{"model": "contrastive image-text model", "dataset": "simulated grey scan slices of phantoms with and without marks", "train_examples": 122500, "image_size": 64, "crop_scale_min": 0.8, "horizontal_flip": false, "cutout": 0.4, "tokenizer": "char", "vocab_size": 26, "loss": "sigmoid", "embed_dim": 128, "encoder_arch": "vit", "encoder_norm": "layernorm", "encoder_norm_position": "pre", "encoder_activation": "silu", "encoder_mlp_ratio": 2, "encoder_head_dim": 64, "encoder_fused_qkv": true, "encoder_bias": "all", "encoder_qk_norm": false, "encoder_parallel_block": false, "encoder_inner_norm": false, "encoder_patch_size": [8, 8], "encoder_conv_stem": true, "encoder_layers": 12, "encoder_width": 192, "encoder_positions": "rope", "encoder_pooling": "class_token", "text_encoder_causal": true, "text_encoder_width": 128, "text_encoder_layers": 6, "text_encoder_norm": "layernorm", "text_encoder_norm_position": "pre", "text_encoder_activation": "gelu", "text_encoder_mlp_ratio": 6, "text_encoder_head_dim": 64, "text_encoder_fused_qkv": false, "text_encoder_bias": "none", "text_encoder_qk_norm": true, "text_encoder_parallel_block": false, "text_encoder_inner_norm": false, "text_encoder_positions": "learned", "init": "kaiming_normal", "residual_init": "scaled_by_depth", "optimizer": "soap", "beta2": 0.999, "learning_rate": 0.0027, "beta1": 0.95, "shampoo_beta": 0.95, "eps": 1e-08, "precondition_frequency": 50, "max_precond_dim": 1536, "one_sided": false, "adamw_lr_other_params": 0.0018, "max_grad_norm": 0.5, "max_steps": 13500, "batch_size": 512, "epochs": 56.4, "lr_schedule": "wsd", "decay_fraction": 0.3, "final_lr_fraction": 0, "warmup_steps": 400, "weight_decay": 0.0, "adamw_weight_decay_other_params": 0.01}
Rows from block 6 of the image encoder, named by matrix and row number. Rows with one number belong to one neuron. Each number is 200 + 30 x the weight over its row's rms, rounded and kept within 0 to 999. All counts start at 0. After the name is the row's rms in percent of the matrix's.
# fc1: MLP up (encoder.blocks.6.mlp.fc1.weight, 384x192), inputs 0-191
# fc2: MLP down (encoder.blocks.6.mlp.fc2.weight, 192x384, transposed), outputs 0-191
fc1.125,108,189,229,199,241,176,195,200,205,201,209,221,131,184,158,233,256,215,172,277,179,193,194,195,246,202,193,221,237,198,240,202,172,196,180,173,173,227,206,169,228,206,167,220,250,162,193,209,239,217,183,184,208,209,179,177,224,221,192,211,176,212,156,200,191,193,219,146,139,201,204,205,213,146,133,219,191,206,268,169,156,240,228,223,245,113,207,221,216,194,249,165,166,167,225,165,244,149,206,240,228,199,186,232,196,181,245,234,173,202,191,220,235,114,181,175,227,156,211,217,217,223,249,219,187,216,199,190,176,191,244,181,220,208,243,194,243,207,153,196,198,231,217,231,190,157,215,213,186,219,193,174,208,239,208,210,186,164,207,207,265,192,198,201,208,253,228,186,195,183,167,207,164,186,165,197,227,195,250,213,191,163,150,139,246,252,131,189,229,210,186,198,182
fc2.125,119,176,211,208,214,182,239,242,230,151,217,189,222,171,234,180,126,213,217,227,173,203,211,203,185,184,172,242,207,249,194,165,180,183,237,174,242,255,217,206,226,178,133,234,179,200,204,214,236,203,238,283,141,206,210,230,190,247,186,207,214,224,212,174,209,207,187,127,266,201,170,198,199,193,209,216,175,234,241,158,203,229,181,171,204,199,225,154,221,235,214,171,173,200,173,154,281,188,195,212,148,152,209,222,186,128,181,213,149,231,217,195,178,192,200,229,214,178,248,264,165,198,221,189,208,190,169,173,167,219,202,221,187,209,175,166,205,165,188,239,210,212,162,214,218,207,247,220,173,180,179,221,185,226,206,258,164,167,214,184,235,198,190,192,183,212,216,148,181,215,229,208,218,195,242,198,181,188,202,180,224,154,232,233,150,203,106,215,218,166,168,150,211
fc1.126,091,141,135,170,214,218,179,198,169,234,242,208,235,153,142,223,234,174,230,212,132,187,200,236,194,243,194,187,249,240,178,218,200,192,197,176,210,200,237,198,232,193,161,175,194,220,190,211,221,176,204,189,228,178,252,169,237,201,215,220,207,172,182,220,211,184,227,149,160,241,178,232,209,216,163,247,182,198,198,181,224,244,220,212,239,189,183,154,212,248,177,202,192,169,256,212,217,169,110,175,139,232,162,229,198,171,195,146,206,256,177,222,240,179,215,203,184,190,197,212,168,189,197,167,190,219,250,231,248,245,213,219,238,125,224,173,189,177,157,225,197,189,153,224,224,184,195,192,193,167,183,231,168,193,230,151,173,220,199,219,255,211,264,184,188,196,227,210,216,235,183,196,238,237,174,190,190,220,191,244,178,195,144,240,238,145,209,214,198,263,213,215,195
fc2.126,086,150,214,223,199,207,208,159,135,199,214,222,262,126,213,183,202,153,198,222,158,198,206,171,157,234,228,199,186,191,188,186,190,211,227,238,189,188,161,188,210,202,226,136,259,224,251,208,175,175,175,207,201,189,180,244,148,175,244,188,158,240,230,218,193,185,198,171,219,190,211,276,213,220,206,197,177,189,223,145,138,166,207,188,225,134,189,192,203,194,179,218,215,264,211,199,147,273,230,190,250,187,194,166,185,254,158,187,223,216,194,215,201,170,195,189,162,183,141,210,205,211,186,207,248,174,195,271,214,218,215,156,184,188,234,236,199,151,218,247,179,178,162,240,235,205,233,224,180,181,229,222,211,187,241,185,180,169,174,234,169,210,159,190,228,218,183,258,209,227,169,186,176,191,197,209,181,197,174,250,197,146,267,230,225,196,247,206,217,189,221,197,202
fc1.127,110,213,194,206,190,202,176,203,212,210,212,155,228,211,248,140,190,185,170,217,182,199,178,143,194,200,166,159,167,182,168,174,172,205,193,194,192,256,189,221,214,173,208,215,226,223,244,158,149,229,193,130,251,160,149,221,245,258,232,188,281,178,227,153,206,217,204,217,186,167,195,218,169,221,214,221,179,128,224,182,202,193,188,190,249,173,197,241,192,199,215,221,236,201,238,164,238,230,187,192,206,208,158,235,248,208,171,201,154,158,214,201,223,164,192,206,209,205,177,204,188,237,201,198,181,177,272,210,236,242,221,220,202,233,231,192,236,183,187,189,247,181,196,191,186,212,211,233,172,213,139,250,218,214,192,217,183,142,198,180,120,206,233,200,183,202,207,227,215,212,180,246,154,165,222,193,196,261,161,200,207,196,198,246,248,207,148,247,254,234,178,256,248
fc2.127,111,183,231,211,179,221,194,172,225,178,268,194,243,193,194,189,169,160,226,202,181,192,206,179,140,201,176,237,173,196,247,185,240,195,201,232,190,188,215,211,263,187,218,209,176,202,222,179,150,201,181,195,235,233,161,141,136,226,164,156,200,226,183,181,171,207,218,187,192,188,233,183,208,244,204,185,165,154,193,252,193,210,196,190,210,206,222,227,167,235,120,229,227,158,215,186,112,241,162,198,183,212,134,206,221,198,188,212,231,175,219,271,257,167,187,180,205,233,245,187,224,190,244,229,200,140,217,201,179,189,175,195,246,195,192,182,248,209,201,139,209,200,219,195,176,191,201,199,186,217,164,168,217,228,160,166,172,216,249,230,176,188,215,151,177,208,223,178,247,228,189,174,189,236,192,171,212,193,178,182,195,152,202,165,167,156,228,178,285,181,185,270,234
fc1.128,105,183,220,159,175,180,217,220,150,238,194,227,181,243,212,214,198,179,218,196,219,170,183,227,196,222,188,189,213,234,234,172,210,192,243,153,231,186,157,171,190,240,203,218,201,230,213,172,169,180,202,221,189,185,227,134,190,232,213,154,193,207,193,186,178,229,178,218,246,152,186,164,213,198,254,223,239,245,207,172,223,208,194,231,238,176,233,169,189,206,151,178,199,185,129,148,256,222,160,167,187,194,139,189,171,246,199,205,178,187,125,166,201,236,175,212,163,207,239,156,234,204,200,218,248,187,302,188,236,188,168,186,205,198,198,140,243,215,218,172,143,174,240,239,237,163,216,201,215,175,214,176,233,220,213,257,224,203,177,208,178,246,201,179,259,184,247,213,202,234,216,132,173,217,240,218,240,226,208,219,226,191,145,174,171,179,182,217,171,202,184,172,202
fc2.128,107,236,208,217,224,203,216,174,238,220,254,178,196,190,259,208,200,175,192,167,213,168,196,223,205,189,195,205,180,199,228,153,229,231,231,200,254,192,227,240,194,167,195,186,221,208,196,201,136,198,223,235,200,252,210,187,186,202,224,185,241,177,233,179,169,155,205,206,235,208,214,220,172,170,184,151,178,242,221,151,200,220,207,260,175,110,185,166,243,223,202,199,188,230,210,214,204,175,259,194,224,140,146,247,193,182,184,178,205,201,210,163,237,169,240,167,128,182,221,198,203,239,202,220,209,159,161,248,235,237,264,159,169,185,227,162,162,248,148,225,182,199,238,226,143,220,187,183,190,180,231,181,183,204,138,212,152,168,268,205,212,155,178,240,230,166,186,228,195,220,169,229,213,199,171,163,268,241,190,207,156,207,212,194,192,203,201,220,174,206,236,197,229
fc1.129,124,223,257,258,212,232,183,223,238,175,202,159,203,181,189,210,203,221,232,215,178,147,162,181,207,194,192,191,161,182,160,180,212,176,209,200,190,205,194,219,221,205,239,180,177,190,183,197,191,123,164,188,203,196,172,166,209,198,168,240,145,182,132,191,233,208,199,178,215,139,245,205,209,216,199,205,253,209,195,202,200,205,258,219,198,212,217,247,143,261,208,188,224,203,154,221,174,175,234,192,182,298,240,187,153,184,211,208,215,196,225,199,221,205,203,247,120,164,220,199,197,230,189,189,238,179,229,215,258,181,195,193,244,224,171,164,193,174,261,192,203,235,210,216,250,230,183,194,215,196,206,240,260,201,216,165,159,219,92,196,164,234,183,188,196,237,178,198,167,191,223,201,206,252,187,226,259,233,167,175,201,169,220,167,210,154,199,218,203,171,178,234,219
fc2.129,120,208,223,169,193,210,137,159,163,208,214,195,200,243,212,169,200,168,218,191,170,164,243,240,187,227,166,203,215,237,197,196,209,191,179,199,174,188,265,175,209,211,147,161,209,184,226,189,181,173,204,209,194,207,189,193,218,216,210,247,207,200,238,179,226,199,198,224,194,175,169,221,207,195,188,168,190,177,232,190,187,200,201,210,225,207,168,182,230,171,224,243,221,197,161,242,197,245,182,168,190,213,223,178,247,202,154,214,197,180,121,219,195,222,148,177,196,229,178,231,275,249,262,184,227,152,200,247,200,190,173,182,215,190,246,223,213,182,233,219,256,205,198,221,187,230,209,249,173,149,243,125,175,162,215,213,211,230,178,168,180,167,231,221,107,148,289,193,165,202,239,216,197,281,220,223,268,204,174,180,162,168,186,204,221,214,187,225,157,163,179,224,213
fc1.130,113,235,251,178,246,238,170,208,247,239,218,219,213,224,152,187,173,189,165,161,219,188,213,150,184,185,191,215,164,182,179,168,211,243,162,176,206,240,162,141,210,153,261,181,197,225,166,194,213,177,172,208,226,153,182,175,239,182,175,230,223,189,189,220,184,204,204,195,239,150,186,215,179,212,182,159,140,132,205,245,206,203,203,146,226,224,212,252,194,219,225,179,227,186,206,153,187,231,189,210,203,181,150,181,181,232,169,220,169,179,138,201,187,214,205,133,211,208,147,144,202,203,154,221,224,238,191,197,167,196,194,182,244,184,193,197,233,246,190,212,247,216,240,179,195,211,223,237,222,221,191,163,219,207,169,130,164,200,206,208,251,179,209,193,126,257,210,228,174,245,185,197,161,217,199,235,218,184,166,207,212,197,195,210,237,174,237,240,141,203,228,263,157
fc2.130,109,188,187,173,207,228,204,217,206,190,220,184,227,182,241,187,233,243,192,198,248,205,214,153,184,210,194,196,188,164,203,205,200,202,176,207,219,248,230,210,144,265,153,152,185,235,164,215,203,219,180,218,218,173,176,174,211,207,189,186,216,116,205,163,200,242,179,211,212,240,236,264,129,246,216,175,167,171,158,236,204,147,189,202,181,193,213,242,162,164,237,222,208,171,220,216,181,207,234,180,164,209,198,217,178,194,235,217,173,193,203,192,210,199,159,206,182,244,282,194,192,168,212,196,187,214,206,206,224,199,229,226,256,169,158,186,191,242,195,181,208,195,195,270,172,234,164,234,153,162,175,222,219,252,202,190,265,164,233,178,190,232,175,200,214,235,177,189,185,260,190,153,212,161,202,245,296,217,227,164,203,146,167,199,229,182,174,193,151,262,184,182,200
fc1.131,077,232,144,178,191,222,170,181,232,178,216,152,178,167,189,231,173,226,219,150,210,221,203,247,192,152,234,167,200,270,181,212,215,237,230,192,228,173,252,179,207,203,152,163,176,173,278,209,208,208,213,140,178,179,235,197,253,204,215,224,212,188,161,246,185,206,216,144,203,202,200,191,185,201,193,162,149,175,181,177,274,220,219,277,208,180,184,175,198,213,231,214,221,206,207,245,161,211,198,221,188,253,167,207,262,191,175,171,188,207,198,221,185,296,202,192,159,239,213,193,213,154,206,196,243,232,206,179,205,167,218,205,220,179,241,232,196,187,236,224,210,200,218,190,158,237,219,239,234,169,207,165,201,293,189,246,199,206,258,185,206,175,204,141,162,222,210,239,215,223,169,164,157,182,174,229,172,210,180,200,201,193,198,233,242,208,230,184,208,200,232,228,176
fc2.131,071,163,223,223,205,151,192,190,187,180,170,205,222,234,224,228,212,225,258,184,169,159,245,192,170,234,168,217,201,208,216,166,230,146,214,210,187,238,183,161,177,217,275,200,186,201,149,161,244,208,166,183,230,235,186,145,169,203,175,168,187,177,143,212,231,200,212,222,185,227,272,202,240,219,245,169,266,213,143,214,167,180,137,183,278,234,197,241,158,211,177,189,214,201,207,176,195,203,233,197,193,250,175,197,201,207,225,214,250,244,182,177,198,197,198,160,222,166,233,231,172,167,185,234,219,148,204,201,187,227,187,193,213,207,203,183,251,202,168,151,124,197,176,196,183,217,221,150,194,183,223,185,210,186,221,208,197,213,167,261,222,187,177,203,202,188,238,159,234,168,216,233,226,206,249,209,218,243,202,219,200,220,180,243,189,188,152,239,143,200,165,158,261
fc1.132,101,213,202,198,206,158,201,207,206,253,182,210,204,202,230,240,188,223,203,227,267,168,223,187,214,205,202,186,134,188,268,203,196,205,201,183,165,175,183,203,232,182,179,148,217,202,172,212,194,235,152,226,204,178,175,166,180,177,261,195,238,161,222,180,202,131,206,264,176,239,178,245,288,205,198,231,174,146,171,179,208,220,226,199,209,154,226,229,222,202,218,196,250,221,290,176,227,241,212,206,205,168,167,200,183,215,193,147,195,198,198,168,159,232,197,188,219,166,219,201,201,197,239,233,144,204,207,225,212,186,154,203,210,221,183,228,233,239,112,196,160,185,211,231,206,162,166,240,174,230,231,239,181,188,174,158,176,185,169,241,222,181,196,172,172,152,214,225,203,249,251,206,231,198,182,206,187,248,206,214,246,218,182,249,171,223,202,212,136,205,182,246,203
fc2.132,101,206,112,238,213,193,241,206,239,162,253,179,237,231,186,229,187,228,176,164,192,210,228,183,177,232,208,245,186,167,211,198,196,195,157,209,205,220,225,190,199,177,197,241,238,149,188,182,208,213,238,176,162,186,219,169,187,214,226,174,148,240,152,236,167,214,200,226,208,196,206,155,185,315,163,186,203,260,220,209,165,199,183,199,230,179,181,225,208,218,192,244,143,199,174,234,219,185,130,219,119,237,125,241,206,220,231,231,213,166,218,137,215,177,241,228,166,190,198,179,187,240,210,185,217,192,255,196,175,269,199,212,240,223,230,231,191,192,214,145,190,178,205,216,184,206,173,188,225,194,181,238,218,200,211,174,207,167,240,209,156,171,159,248,195,245,158,173,184,183,221,175,178,166,205,213,224,184,246,205,207,165,192,200,161,189,181,217,196,191,193,172,231
fc1.133,104,217,204,169,207,188,234,110,198,130,209,164,178,208,193,186,211,181,152,227,197,174,238,223,188,185,241,180,236,236,172,203,202,166,245,189,243,191,182,188,131,207,262,199,219,217,236,212,182,146,232,128,228,223,202,190,146,241,213,180,209,131,175,226,230,154,200,199,169,238,175,221,188,209,213,122,170,214,202,180,222,201,252,177,254,207,158,156,194,189,193,170,183,203,208,263,194,230,204,197,175,202,203,179,247,186,165,228,183,230,212,162,192,161,189,192,239,217,211,256,215,229,246,257,186,192,219,242,186,194,176,172,219,153,177,216,164,196,243,253,181,204,207,197,206,217,212,196,184,200,226,167,178,218,157,178,195,202,230,253,186,226,252,214,197,215,236,224,257,193,240,241,215,187,208,247,204,135,197,252,181,191,219,184,170,183,224,207,211,201,237,192,156
fc2.133,103,188,241,127,208,159,244,239,225,202,140,190,171,207,255,214,174,181,208,191,204,226,148,168,267,240,250,231,183,216,208,180,131,189,138,153,206,211,225,239,193,260,177,181,168,180,240,233,215,254,195,171,173,240,191,153,163,190,189,159,213,211,153,221,174,203,186,191,146,180,199,188,202,188,237,269,219,228,282,269,248,218,214,139,227,220,219,199,190,245,211,225,197,151,175,229,189,265,238,198,234,163,203,223,198,185,185,203,200,201,207,153,248,195,230,193,208,216,204,187,195,217,172,231,198,216,189,158,180,176,241,190,206,189,220,141,184,240,182,192,167,179,185,207,175,206,158,194,220,203,218,180,201,210,180,172,126,202,207,204,221,165,202,177,210,230,189,253,186,231,170,225,183,158,207,230,198,191,196,192,188,249,196,224,215,179,144,189,187,228,203,201,185
fc1.134,106,209,287,158,180,195,203,218,162,233,214,223,180,206,288,175,194,214,225,148,203,195,188,181,240,221,192,194,185,254,169,204,181,225,287,193,163,221,187,199,210,232,228,245,234,218,211,226,225,138,193,202,195,211,217,159,215,222,155,231,192,203,241,199,185,171,207,191,266,200,219,148,176,180,185,194,174,168,174,183,192,203,187,221,200,206,173,168,214,209,217,202,217,187,218,209,226,242,176,233,178,206,161,216,233,135,230,180,222,199,248,224,192,226,180,211,201,163,197,110,221,170,203,218,207,208,147,226,187,195,182,206,147,177,165,259,162,177,213,209,181,197,161,211,218,277,236,178,192,227,192,183,205,147,173,245,201,203,183,229,187,197,232,166,163,180,174,130,233,199,185,197,207,218,233,213,205,229,147,236,196,222,185,239,175,215,232,179,187,140,155,141,249
fc2.134,102,211,218,189,172,183,207,218,226,219,152,150,218,206,179,197,250,226,195,180,208,196,255,178,213,213,211,200,176,159,197,214,208,175,156,194,202,187,225,240,224,238,161,168,236,200,198,225,180,180,208,224,180,224,180,178,173,123,189,163,185,280,166,200,205,233,192,176,173,301,160,258,173,194,223,178,197,231,182,239,159,220,235,178,200,186,195,189,213,178,244,156,181,163,222,149,206,183,178,184,185,173,182,236,128,191,184,201,213,208,208,203,196,206,231,236,173,187,187,161,183,237,231,200,216,222,149,247,211,161,242,169,251,179,222,262,231,190,231,222,140,200,187,164,202,207,182,247,208,176,197,228,204,207,208,179,160,134,219,224,209,229,201,207,157,153,156,186,225,251,239,208,209,205,240,208,126,203,228,201,192,208,220,200,204,167,251,171,159,234,228,259,244
fc1.135,121,226,198,217,185,239,191,171,178,204,209,216,136,244,222,218,191,180,228,259,219,95,172,218,134,240,209,180,152,163,178,193,226,199,242,183,273,207,149,216,189,204,222,155,212,193,180,185,219,210,191,240,164,149,231,211,223,232,236,175,203,246,259,174,195,171,165,158,261,216,185,167,212,207,174,202,187,216,208,197,182,177,147,195,193,196,188,219,186,217,162,206,243,213,174,196,202,227,185,186,219,202,250,204,193,208,246,198,192,185,267,136,206,249,213,203,208,176,220,225,203,198,215,221,219,195,190,135,153,243,250,209,254,149,181,186,199,204,183,186,181,199,192,233,208,213,216,193,239,203,212,186,187,197,203,164,240,162,215,195,169,219,155,119,205,221,212,188,199,186,180,108,165,238,232,179,229,187,171,195,189,210,199,227,194,255,239,196,261,180,207,171,195
fc2.135,114,179,189,193,188,207,132,188,225,213,204,194,188,248,211,146,184,208,221,155,197,205,183,196,201,250,233,205,228,220,229,166,202,214,258,144,182,191,124,244,188,258,149,269,192,189,221,222,249,235,219,218,186,264,217,220,189,192,136,237,218,146,204,240,168,183,211,162,205,209,201,170,183,176,204,171,166,206,216,146,216,197,212,215,213,170,227,205,222,175,211,147,182,223,160,239,177,189,246,151,203,235,162,184,200,209,188,201,154,221,189,203,263,197,240,200,228,148,220,182,249,192,168,199,216,148,237,176,194,181,211,205,197,168,225,83,159,208,189,199,217,185,222,243,226,200,236,173,272,190,241,218,213,184,211,231,192,163,157,204,172,213,243,211,177,194,196,208,242,197,202,174,166,203,180,158,210,207,228,233,186,216,185,201,207,212,140,238,232,183,180,172,206
fc1.136,120,183,176,202,159,218,211,201,213,211,211,233,186,181,227,202,164,215,216,234,165,189,216,234,170,161,189,222,199,189,187,185,126,245,130,207,127,217,172,165,148,245,175,222,195,210,174,184,141,209,214,214,255,160,230,176,217,231,187,239,208,217,179,245,246,215,234,206,154,152,188,240,231,182,177,205,168,210,179,196,185,214,181,148,214,191,180,216,186,251,219,244,179,217,188,234,238,205,201,135,201,146,210,176,205,197,160,232,233,226,166,215,243,183,220,203,115,211,196,132,205,186,213,227,124,200,201,208,190,224,164,208,160,221,226,223,239,202,191,175,182,202,173,205,206,234,175,177,218,236,216,211,203,185,188,201,206,179,246,182,220,219,252,200,275,183,166,162,228,165,215,166,223,232,237,272,167,202,195,200,214,209,150,151,178,209,153,251,202,179,185,225,169
fc2.136,122,207,193,155,225,199,158,225,250,177,167,197,225,244,158,180,133,235,200,214,267,172,217,216,211,220,200,195,194,202,263,200,165,200,229,161,246,201,213,205,185,132,167,170,217,226,222,179,175,193,199,209,164,207,178,188,203,192,164,203,191,208,197,238,204,177,213,163,226,198,220,201,156,122,236,159,197,171,195,221,170,178,206,229,240,217,233,208,185,248,221,190,180,154,148,214,173,223,239,141,178,230,209,222,192,199,179,193,130,170,151,243,162,245,227,156,225,244,238,189,221,217,178,203,195,242,168,203,216,218,212,212,193,193,177,126,175,201,253,246,204,222,176,145,222,205,200,157,182,214,285,199,168,175,183,250,182,191,177,196,187,232,215,215,205,208,199,176,189,181,185,208,251,213,190,235,265,187,217,171,217,175,236,229,176,232,204,257,228,199,187,123,211
fc1.137,092,216,224,197,218,173,226,215,194,270,224,164,181,215,151,187,209,206,170,243,216,217,168,189,190,202,234,151,201,284,270,218,203,219,189,187,193,216,179,147,213,228,231,258,252,227,202,219,147,205,182,194,172,233,220,187,154,177,182,209,217,231,208,187,175,186,182,180,239,168,174,175,180,169,230,205,232,209,231,175,169,182,184,153,198,199,193,203,204,203,155,158,251,186,240,184,255,159,217,146,148,233,229,206,236,243,191,194,195,255,188,200,203,163,190,145,208,170,160,224,225,222,175,137,221,179,249,191,221,258,226,124,246,238,158,227,161,179,160,181,154,200,193,221,180,177,209,168,155,195,179,217,118,171,174,199,195,210,178,187,217,172,238,193,195,188,246,193,252,198,218,188,224,196,202,186,205,159,188,212,192,218,198,219,159,139,248,183,165,217,214,203,193
fc2.137,094,174,198,166,184,168,238,178,191,226,152,244,186,151,204,205,205,142,176,222,153,212,244,224,149,208,216,228,188,202,225,205,174,244,234,162,229,266,233,208,184,195,197,220,207,193,199,255,182,196,191,205,147,228,186,194,119,277,203,154,158,208,155,180,176,223,237,172,158,229,232,211,216,177,176,270,182,234,145,177,185,196,226,230,154,182,230,189,205,208,208,220,170,181,178,126,180,236,240,195,231,161,219,182,247,204,199,211,153,198,176,187,200,241,149,217,223,111,199,176,215,198,209,229,196,220,224,212,223,225,177,158,216,191,219,205,241,198,192,191,146,214,243,214,243,252,196,189,215,181,167,154,235,209,160,225,160,195,225,217,159,202,223,220,189,172,170,180,200,218,219,200,184,208,240,251,147,196,201,192,191,216,149,214,216,226,172,225,192,237,225,244,176
fc1.138,117,125,187,215,183,211,231,189,172,261,229,192,206,185,228,195,172,207,199,241,163,178,223,173,195,187,169,199,153,209,170,175,267,179,189,184,229,282,228,190,217,241,162,239,232,277,213,208,157,171,177,193,166,224,182,203,206,156,194,220,223,168,219,211,204,201,176,213,184,198,211,191,167,154,148,189,219,168,186,184,173,210,177,218,216,194,203,166,184,210,233,139,212,216,182,150,187,200,155,177,169,267,236,180,203,213,228,200,220,215,214,165,180,136,201,214,142,239,232,253,212,225,201,232,158,193,215,181,179,251,166,239,186,179,174,208,242,227,195,184,188,185,157,223,179,248,226,225,136,180,190,236,181,254,241,187,219,239,196,259,225,165,206,223,145,184,205,156,235,191,181,213,176,235,283,220,238,207,171,201,226,213,181,182,212,142,209,160,207,178,184,197,197
fc2.138,110,173,202,181,203,217,203,244,196,147,177,219,193,212,220,184,225,179,219,159,114,230,165,231,215,216,196,188,263,195,193,175,185,226,203,168,223,214,213,211,173,241,206,220,216,180,237,199,207,250,219,158,181,243,255,180,178,249,189,217,195,229,158,201,206,214,125,189,212,192,229,199,153,194,242,255,174,174,178,196,240,181,203,248,156,165,242,173,225,198,123,203,218,184,221,190,187,194,169,264,224,175,146,216,169,175,223,155,223,191,165,214,188,192,130,173,184,221,191,126,201,181,185,173,282,181,174,214,201,184,191,172,225,187,175,220,174,206,230,218,211,203,204,201,182,173,211,172,196,235,152,195,217,288,204,263,207,192,244,162,203,206,182,213,229,202,146,166,201,217,207,212,194,228,216,213,224,204,255,209,190,170,175,275,212,193,174,134,173,221,208,178,185
fc1.139,092,240,234,136,218,185,216,172,179,186,194,252,221,148,177,239,176,214,212,195,239,200,202,207,205,196,189,190,158,180,169,162,184,261,149,111,164,185,187,220,212,193,219,199,226,216,193,238,212,216,201,201,226,186,156,168,229,204,151,247,176,171,208,194,214,166,235,172,193,154,219,210,253,216,230,205,212,160,255,208,191,269,229,226,227,237,243,203,156,246,147,203,184,191,178,161,224,196,205,154,209,198,203,211,233,216,217,158,236,223,218,184,207,201,174,179,180,234,248,273,219,204,221,234,200,163,199,219,189,227,174,202,201,216,138,211,257,172,184,181,195,207,191,200,239,220,227,180,183,203,226,195,212,206,250,240,170,157,236,204,208,214,193,156,208,166,213,219,134,177,266,236,177,221,189,214,180,200,207,161,131,280,169,191,188,198,218,196,148,175,221,187,256
fc2.139,093,225,228,169,205,193,183,197,188,217,208,245,179,250,178,148,229,188,221,199,217,263,225,223,240,130,184,234,222,122,217,166,206,215,192,241,206,198,202,149,208,225,159,217,252,184,242,154,181,222,217,203,195,196,239,182,187,190,214,174,195,204,173,195,193,174,225,249,198,212,205,249,240,181,178,163,171,209,225,191,218,212,186,158,157,167,125,204,238,179,231,225,199,270,206,199,253,162,164,214,179,188,220,158,200,206,203,172,230,203,202,216,238,263,260,230,170,206,180,179,156,232,181,140,191,204,243,202,141,185,196,216,249,173,194,195,183,218,169,202,175,160,185,180,192,242,245,185,169,159,175,143,255,200,179,212,188,174,217,227,178,161,233,233,233,235,200,162,195,190,173,236,193,203,200,185,284,187,170,231,124,194,236,220,210,195,183,220,200,197,193,221,169
fc1.140,109,168,170,148,267,216,253,148,216,188,220,240,171,209,209,188,228,163,216,183,210,194,197,205,226,240,210,200,189,225,172,163,186,215,189,152,165,215,157,149,150,194,222,175,242,258,219,227,213,215,217,207,174,217,193,156,183,185,211,202,208,158,236,217,179,207,205,170,204,196,184,184,182,219,210,136,180,144,192,199,173,245,249,244,244,258,212,242,216,202,173,159,216,176,252,160,210,204,186,175,207,190,179,257,169,185,189,190,158,247,166,216,167,122,202,199,230,188,191,205,178,154,220,232,166,193,165,257,242,121,213,232,191,220,208,203,236,181,209,268,197,203,177,160,199,161,170,163,207,229,234,201,173,211,217,212,216,171,189,197,260,262,175,244,185,213,187,214,215,130,274,224,200,249,203,195,187,173,183,246,201,216,199,186,198,179,177,218,171,220,197,185,212
fc2.140,104,263,235,166,222,226,155,199,178,254,219,207,260,163,211,168,179,180,151,183,218,228,193,183,202,237,249,205,210,207,224,138,221,186,158,201,220,167,226,161,147,214,137,147,181,189,217,193,211,221,201,233,242,198,275,210,232,179,191,219,193,217,198,217,215,190,212,227,217,235,196,236,206,178,158,254,240,237,184,158,149,200,189,175,182,222,228,169,237,172,218,192,248,182,196,169,208,216,220,245,244,172,252,189,194,199,228,266,143,182,173,218,246,218,171,159,138,212,211,159,230,176,192,203,192,163,187,174,217,223,188,184,146,166,184,173,190,196,201,236,251,149,199,217,200,223,278,190,151,193,238,206,172,172,240,215,170,151,216,210,224,223,189,224,185,210,152,169,194,194,176,196,204,191,215,185,227,235,197,256,184,187,204,207,133,215,230,174,212,197,179,204,151
fc1.141,096,184,209,167,237,177,158,197,227,219,182,227,199,247,217,164,196,162,123,186,205,174,164,151,188,236,201,226,215,182,173,219,235,185,159,218,255,178,155,188,243,214,206,208,236,192,220,207,154,212,200,196,220,152,190,218,158,173,156,240,201,209,201,212,223,210,180,179,143,236,183,257,218,201,223,193,209,164,261,189,151,190,170,254,257,186,219,219,266,197,117,166,157,176,180,288,212,216,202,217,257,199,230,230,189,213,204,212,194,209,186,243,210,218,185,172,171,199,229,223,248,238,215,189,222,222,192,210,200,196,206,193,191,226,212,238,167,189,172,199,242,158,199,221,212,257,218,181,243,204,193,203,156,217,189,102,190,268,189,195,204,213,173,202,243,167,170,163,224,193,175,202,191,237,200,203,154,197,155,157,225,219,172,227,179,149,218,226,185,215,232,204,227
fc2.141,099,173,229,224,221,215,189,175,206,233,201,184,188,223,177,209,161,248,226,238,193,173,185,164,164,216,243,171,163,212,157,177,150,190,194,209,155,195,221,216,183,152,238,232,198,161,174,152,210,182,200,194,239,184,147,213,216,213,219,223,248,172,225,147,211,159,242,234,168,208,212,212,251,166,207,136,251,174,215,209,198,149,203,171,201,172,181,174,242,158,296,211,200,207,217,226,132,195,191,225,223,219,192,169,218,168,175,233,229,175,213,193,183,179,209,200,234,224,181,158,245,201,163,183,213,225,244,175,214,270,231,233,154,199,152,142,229,224,179,234,185,189,195,193,213,132,186,236,142,205,184,238,186,184,239,204,184,197,206,216,167,193,192,176,241,193,207,190,210,256,145,187,207,208,187,237,170,200,215,224,170,208,244,223,274,208,176,248,223,171,239,221,228